A small spectrogram denoising autoencoder, trained from scratch.
Model: encoder arch convnext_v2, encoder patch size [4, 4], encoder depths [5, 5], encoder widths [64, 128], decoder norm batchnorm, decoder activation silu, decoder widths [64, 64, 128, 256].
Training: soap at rate 0.005, 22300 steps, batches of 128.
Data: trained on struck, bounced, scraped and rolled objects made by modal synthesis, 78125 training examples.
Rows from block 2 of the decoder of a small spectrogram denoising autoencoder, named by matrix and row number. Each number is 200 + 40 x the weight over its row's rms, rounded and kept within 0 to 999. All counts start at 0.
After each channel's rows are labels from the 100 clips, of 14976, where the channel reaches its highest value: "strongest on" is what is common among them. Only what is clearly more common there than usual is listed. The data: struck, bounced, scraped and rolled objects made by modal synthesis. In brackets: how many of the 100, against the usual share in percent.
# conv: 3x3 conv (decoder.decb.0.0.conv.weight, 128x128x3x3, each kernel summed), inputs 0-63

conv.4,107,188,151,179,180,189,215,211,214,175,136,180,173,277,172,170,204,211,170,107,208,202,135,178,252,195,201,206,249,227,210,205,237,241,273,228,228,232,154,217,167,230,201,166,199,107,266,226,228,182,227,102,202,213,157,169,117,256,253,210,172,218,213,154
strongest on: clipping (50 vs 7.8); text has "clipped" (50 vs 7.8); white noise (41 vs 8.9)

conv.117,139,140,150,213,230,163,187,241,185,242,173,179,203,186,291,227,221,180,215,207,252,167,209,209,283,201,174,123,183,114,243,271,240,241,199,195,258,188,285,158,248,187,166,268,101,197,207,209,230,192,146,125,215,199,189,208,155,219,246,233,254,224,213,219
strongest on: repeated hits (49 vs 19.7); bouncing (48 vs 20.2)

conv.16,153,240,252,296,215,221,211,214,225,66,188,152,214,222,148,210,181,217,191,159,241,275,198,113,201,198,292,167,156,229,164,158,130,154,145,204,229,208,166,210,169,270,214,150,249,164,229,182,196,227,244,256,184,184,238,209,228,224,130,205,137,198,228,227
strongest on: white noise (55 vs 8.9); clipping (37 vs 7.8); text has "clipped" (37 vs 7.8)

conv.96,166,201,122,223,156,152,195,133,208,189,173,137,169,123,143,121,235,238,189,108,232,247,184,298,175,189,221,154,212,168,154,225,135,281,173,216,234,230,207,204,210,182,198,191,158,129,239,222,152,189,212,110,182,124,231,179,217,169,136,173,179,235,169,134
strongest on: striker: hard (79 vs 50); small (64 vs 33.5); steel-like damping (43 vs 16.5)

conv.83,202,166,190,215,72,146,233,212,195,227,175,216,148,129,141,238,192,209,226,186,193,315,193,172,222,201,136,151,219,196,158,197,133,178,228,154,209,239,201,284,171,212,213,182,178,193,143,251,122,135,222,171,180,210,223,210,276,251,157,135,169,209,184,149
strongest on: clipping (55 vs 7.8); text has "clipped" (55 vs 7.8); clamped rod (36 vs 12.5)

conv.111,170,202,251,143,280,151,220,210,267,131,221,198,200,216,214,158,186,185,250,197,121,178,168,223,234,193,241,125,233,187,176,208,126,182,177,183,117,180,213,256,192,205,233,125,223,178,151,181,208,222,205,85,205,187,216,233,125,294,175,189,215,221,190,183
strongest on: steel-like damping (63 vs 16.5)

conv.49,205,223,305,211,145,260,200,259,204,143,248,236,205,256,217,133,169,199,235,148,170,136,215,143,184,211,294,239,146,207,210,200,166,161,178,134,218,228,151,162,274,213,167,218,194,149,266,203,193,197,221,284,236,273,228,217,245,257,201,213,200,132,224,268
strongest on: hard striker (78 vs 50); steel-like damping (68 vs 16.5)

conv.71,146,148,199,233,246,209,222,154,226,245,168,172,204,206,232,259,204,194,185,204,233,203,188,217,194,221,269,167,230,195,176,185,226,249,169,228,268,229,238,222,125,217,212,172,201,193,227,240,239,135,231,92,212,191,210,171,40,178,236,136,175,239,153,192
strongest on: clipping (59 vs 7.8); text has "clipped" (59 vs 7.8); clamped rod (38 vs 12.5)

conv.28,169,184,194,200,221,171,212,136,225,163,206,208,174,159,155,238,144,249,215,172,225,213,147,299,238,175,213,143,275,208,167,229,22,225,169,209,287,176,164,210,201,196,184,215,186,204,201,217,171,200,184,260,229,196,167,191,285,160,194,192,175,186,221,240
strongest on: large (74 vs 33.7); steel-like damping (65 vs 16.5); action: repeated hits (46 vs 19.7)

conv.112,148,231,181,134,190,153,159,192,169,296,170,186,143,188,209,183,221,162,231,201,230,240,250,140,168,150,198,196,176,205,202,159,261,194,240,176,183,227,215,262,210,173,224,159,196,166,278,162,150,229,243,65,158,230,211,238,166,186,166,217,232,211,250,145
strongest on: repeated hits (51 vs 19.7); steel-like damping (47 vs 16.5)

conv.22,123,213,137,162,181,241,204,109,258,35,203,238,207,140,140,208,216,232,243,194,204,240,214,229,217,186,118,186,250,233,212,244,334,205,253,174,101,152,167,226,248,163,238,268,219,226,200,194,162,192,228,128,183,214,222,193,272,169,166,206,206,201,201,215
strongest on: white noise (31 vs 8.9); pink noise (25 vs 8.6)

conv.98,115,217,233,157,195,234,220,144,192,217,230,232,176,237,218,196,212,192,206,194,157,171,210,160,192,211,265,207,199,218,197,208,263,237,221,168,190,231,216,156,87,204,231,186,208,91,287,177,289,196,230,215,186,218,164,216,194,211,145,212,227,167,174,276
strongest on: size: large (76 vs 33.7); steel-like damping (65 vs 16.5); clipping (45 vs 7.8); text has "clipped" (45 vs 7.8)

conv.65,247,205,205,227,174,281,180,314,209,183,242,248,169,180,99,245,244,148,195,279,166,140,163,193,225,187,321,202,139,166,165,265,174,175,203,219,136,210,198,234,221,189,211,252,200,195,219,176,193,212,185,251,182,201,194,257,199,99,219,217,214,177,185,150
strongest on: steel-like damping (37 vs 16.5)

conv.120,114,231,156,231,269,211,177,137,242,97,144,187,193,194,88,188,180,194,172,224,215,183,194,186,204,139,172,264,236,218,201,202,242,200,239,218,208,183,218,216,307,185,215,222,179,203,195,168,252,275,224,252,198,204,209,221,250,212,205,230,213,207,228,144
strongest on: white noise (47 vs 8.9)

conv.30,174,223,107,170,231,250,178,209,215,150,255,187,201,139,207,167,169,154,185,191,152,297,131,180,225,179,210,189,153,221,143,138,184,168,149,235,258,282,161,222,238,199,189,247,162,199,253,186,310,209,173,155,176,185,270,215,216,206,191,211,179,195,223,148
strongest on: hard striker (78 vs 50); steel-like damping (50 vs 16.5)

conv.42,257,184,199,218,216,203,210,190,248,151,156,204,221,218,173,240,206,235,123,162,239,206,181,239,230,216,235,203,102,204,170,292,205,214,183,206,227,235,219,181,278,235,190,202,182,99,218,217,202,162,188,280,188,241,201,179,269,213,136,191,230,203,189,167
strongest on: size: large (68 vs 33.7); steel-like damping (63 vs 16.5); clipping (37 vs 7.8); text has "clipped" (37 vs 7.8)

conv.113,213,206,237,188,221,255,202,165,174,236,205,229,233,180,246,149,201,195,154,235,186,183,220,144,203,225,168,183,168,197,188,218,226,244,233,228,246,175,191,221,178,249,238,200,153,161,167,187,103,222,216,121,204,269,171,221,376,329,166,227,282,188,219,189
strongest on: steel-like damping (51 vs 16.5); action: repeated hits (43 vs 19.7); clipping (28 vs 7.8); text has "clipped" (28 vs 7.8)

conv.95,236,189,150,163,204,222,193,234,195,201,213,179,196,216,143,178,243,223,214,155,255,123,164,187,215,197,133,213,181,168,202,216,204,176,254,196,224,252,225,244,210,198,193,194,194,179,255,201,199,203,161,115,206,302,179,211,284,111,229,184,192,160,209,173
strongest on: steel-like damping (65 vs 16.5); action: repeated hits (45 vs 19.7); clipping (39 vs 7.8); text has "clipped" (39 vs 7.8)

conv.89,135,214,203,182,203,130,164,207,191,222,245,225,176,213,183,186,228,192,186,167,191,210,160,181,162,183,131,298,203,190,147,242,143,180,171,179,100,209,167,302,156,204,239,174,253,199,252,199,149,193,210,214,179,246,212,223,147,118,245,163,263,194,219,201
strongest on: bouncing (86 vs 20.2); small (61 vs 33.5)

conv.44,180,185,177,173,259,141,208,215,213,190,241,209,164,251,218,248,189,230,229,165,79,258,161,140,195,200,137,166,206,218,204,223,208,172,177,225,171,175,263,147,154,217,261,219,134,197,269,182,95,204,202,246,217,163,125,212,264,179,178,225,247,124,193,207
strongest on: clipping (73 vs 7.8); text has "clipped" (73 vs 7.8)

conv.94,222,217,160,191,210,161,214,148,269,181,170,243,227,202,162,201,212,162,194,149,215,193,231,225,223,207,123,205,210,184,191,283,220,149,163,187,136,248,241,159,139,194,151,239,176,304,141,205,236,202,195,359,145,189,237,219,215,177,202,180,251,231,203,307
strongest on: clipping (51 vs 7.8); text has "clipped" (51 vs 7.8); clamped rod (45 vs 12.5)

conv.64,172,236,252,214,146,185,205,233,164,198,164,206,199,263,116,260,235,179,192,187,53,146,145,263,223,187,206,220,220,198,186,200,268,213,223,178,159,290,173,166,208,188,133,167,177,314,189,200,156,209,142,175,215,288,149,218,178,263,283,209,214,233,184,236
strongest on: steel-like damping (50 vs 16.5); clipping (26 vs 7.8); text has "clipped" (26 vs 7.8)

conv.54,296,208,194,204,145,283,210,177,200,196,186,227,198,200,238,257,189,172,187,264,52,220,181,270,174,213,181,179,143,199,111,209,260,214,168,209,170,184,217,143,211,188,180,273,165,161,172,208,212,155,167,236,204,157,227,195,138,188,192,171,204,186,147,157
strongest on: steel-like damping (37 vs 16.5)

conv.87,137,219,206,215,318,247,202,130,260,112,228,186,233,204,157,202,135,153,213,170,175,189,160,252,206,236,233,174,148,235,155,233,261,163,237,185,231,204,178,240,219,203,222,196,175,191,209,201,209,169,196,167,176,237,246,205,195,265,202,193,192,191,149,158
strongest on: white noise (51 vs 8.9); clipping (38 vs 7.8); text has "clipped" (38 vs 7.8)

conv.40,130,134,230,220,173,265,245,240,176,276,239,232,158,153,231,202,208,196,185,219,219,140,234,263,216,225,268,180,196,149,264,179,265,199,222,161,194,206,222,249,243,223,194,212,255,233,215,242,148,164,200,208,231,216,157,189,223,133,189,147,142,172,220,250
strongest on: striker: hard (92 vs 50); steel-like damping (75 vs 16.5); small (73 vs 33.5)

conv.41,216,261,140,173,309,246,220,146,188,286,314,209,195,194,201,264,231,201,168,167,200,211,157,210,191,201,230,188,199,212,221,170,228,184,170,232,134,229,201,144,130,201,230,206,275,158,202,187,224,200,235,210,186,202,128,183,139,93,149,211,164,228,196,216
strongest on: clipping (57 vs 7.8); text has "clipped" (57 vs 7.8); white noise (43 vs 8.9)

conv.39,221,220,239,220,142,215,168,157,230,179,212,192,199,212,152,198,219,156,242,210,262,245,240,158,189,200,156,286,180,189,128,150,150,184,237,191,149,167,204,173,184,187,226,220,299,187,306,214,163,178,166,287,167,187,251,199,174,232,243,213,269,223,213,234
strongest on: bouncing (55 vs 20.2)

conv.73,162,225,206,186,225,230,198,266,157,156,266,235,192,205,211,189,165,171,266,161,217,193,192,196,144,192,221,173,168,255,243,285,122,113,206,189,227,173,206,148,153,203,185,210,224,212,183,194,178,216,193,259,182,293,174,213,170,196,260,207,180,181,230,249
strongest on: striker: hard (81 vs 50); small (64 vs 33.5); steel-like damping (52 vs 16.5)

conv.93,253,232,119,209,246,157,198,169,241,162,202,252,206,139,224,171,168,213,216,255,161,187,196,225,231,199,210,232,147,170,211,306,132,201,267,219,162,120,185,250,107,228,153,161,264,304,122,223,187,200,207,237,222,137,254,214,182,224,229,198,263,199,190,203
strongest on: size: large (69 vs 33.7); steel-like damping (64 vs 16.5); clipping (37 vs 7.8); text has "clipped" (37 vs 7.8)

conv.31,147,156,158,178,131,169,229,264,224,172,195,193,185,187,226,221,184,233,239,151,212,171,233,229,247,221,309,184,191,168,207,249,230,183,174,228,240,252,135,228,227,162,166,243,142,294,173,232,82,166,202,196,240,223,224,212,207,233,238,145,243,164,184,243
strongest on: pink noise (26 vs 8.6)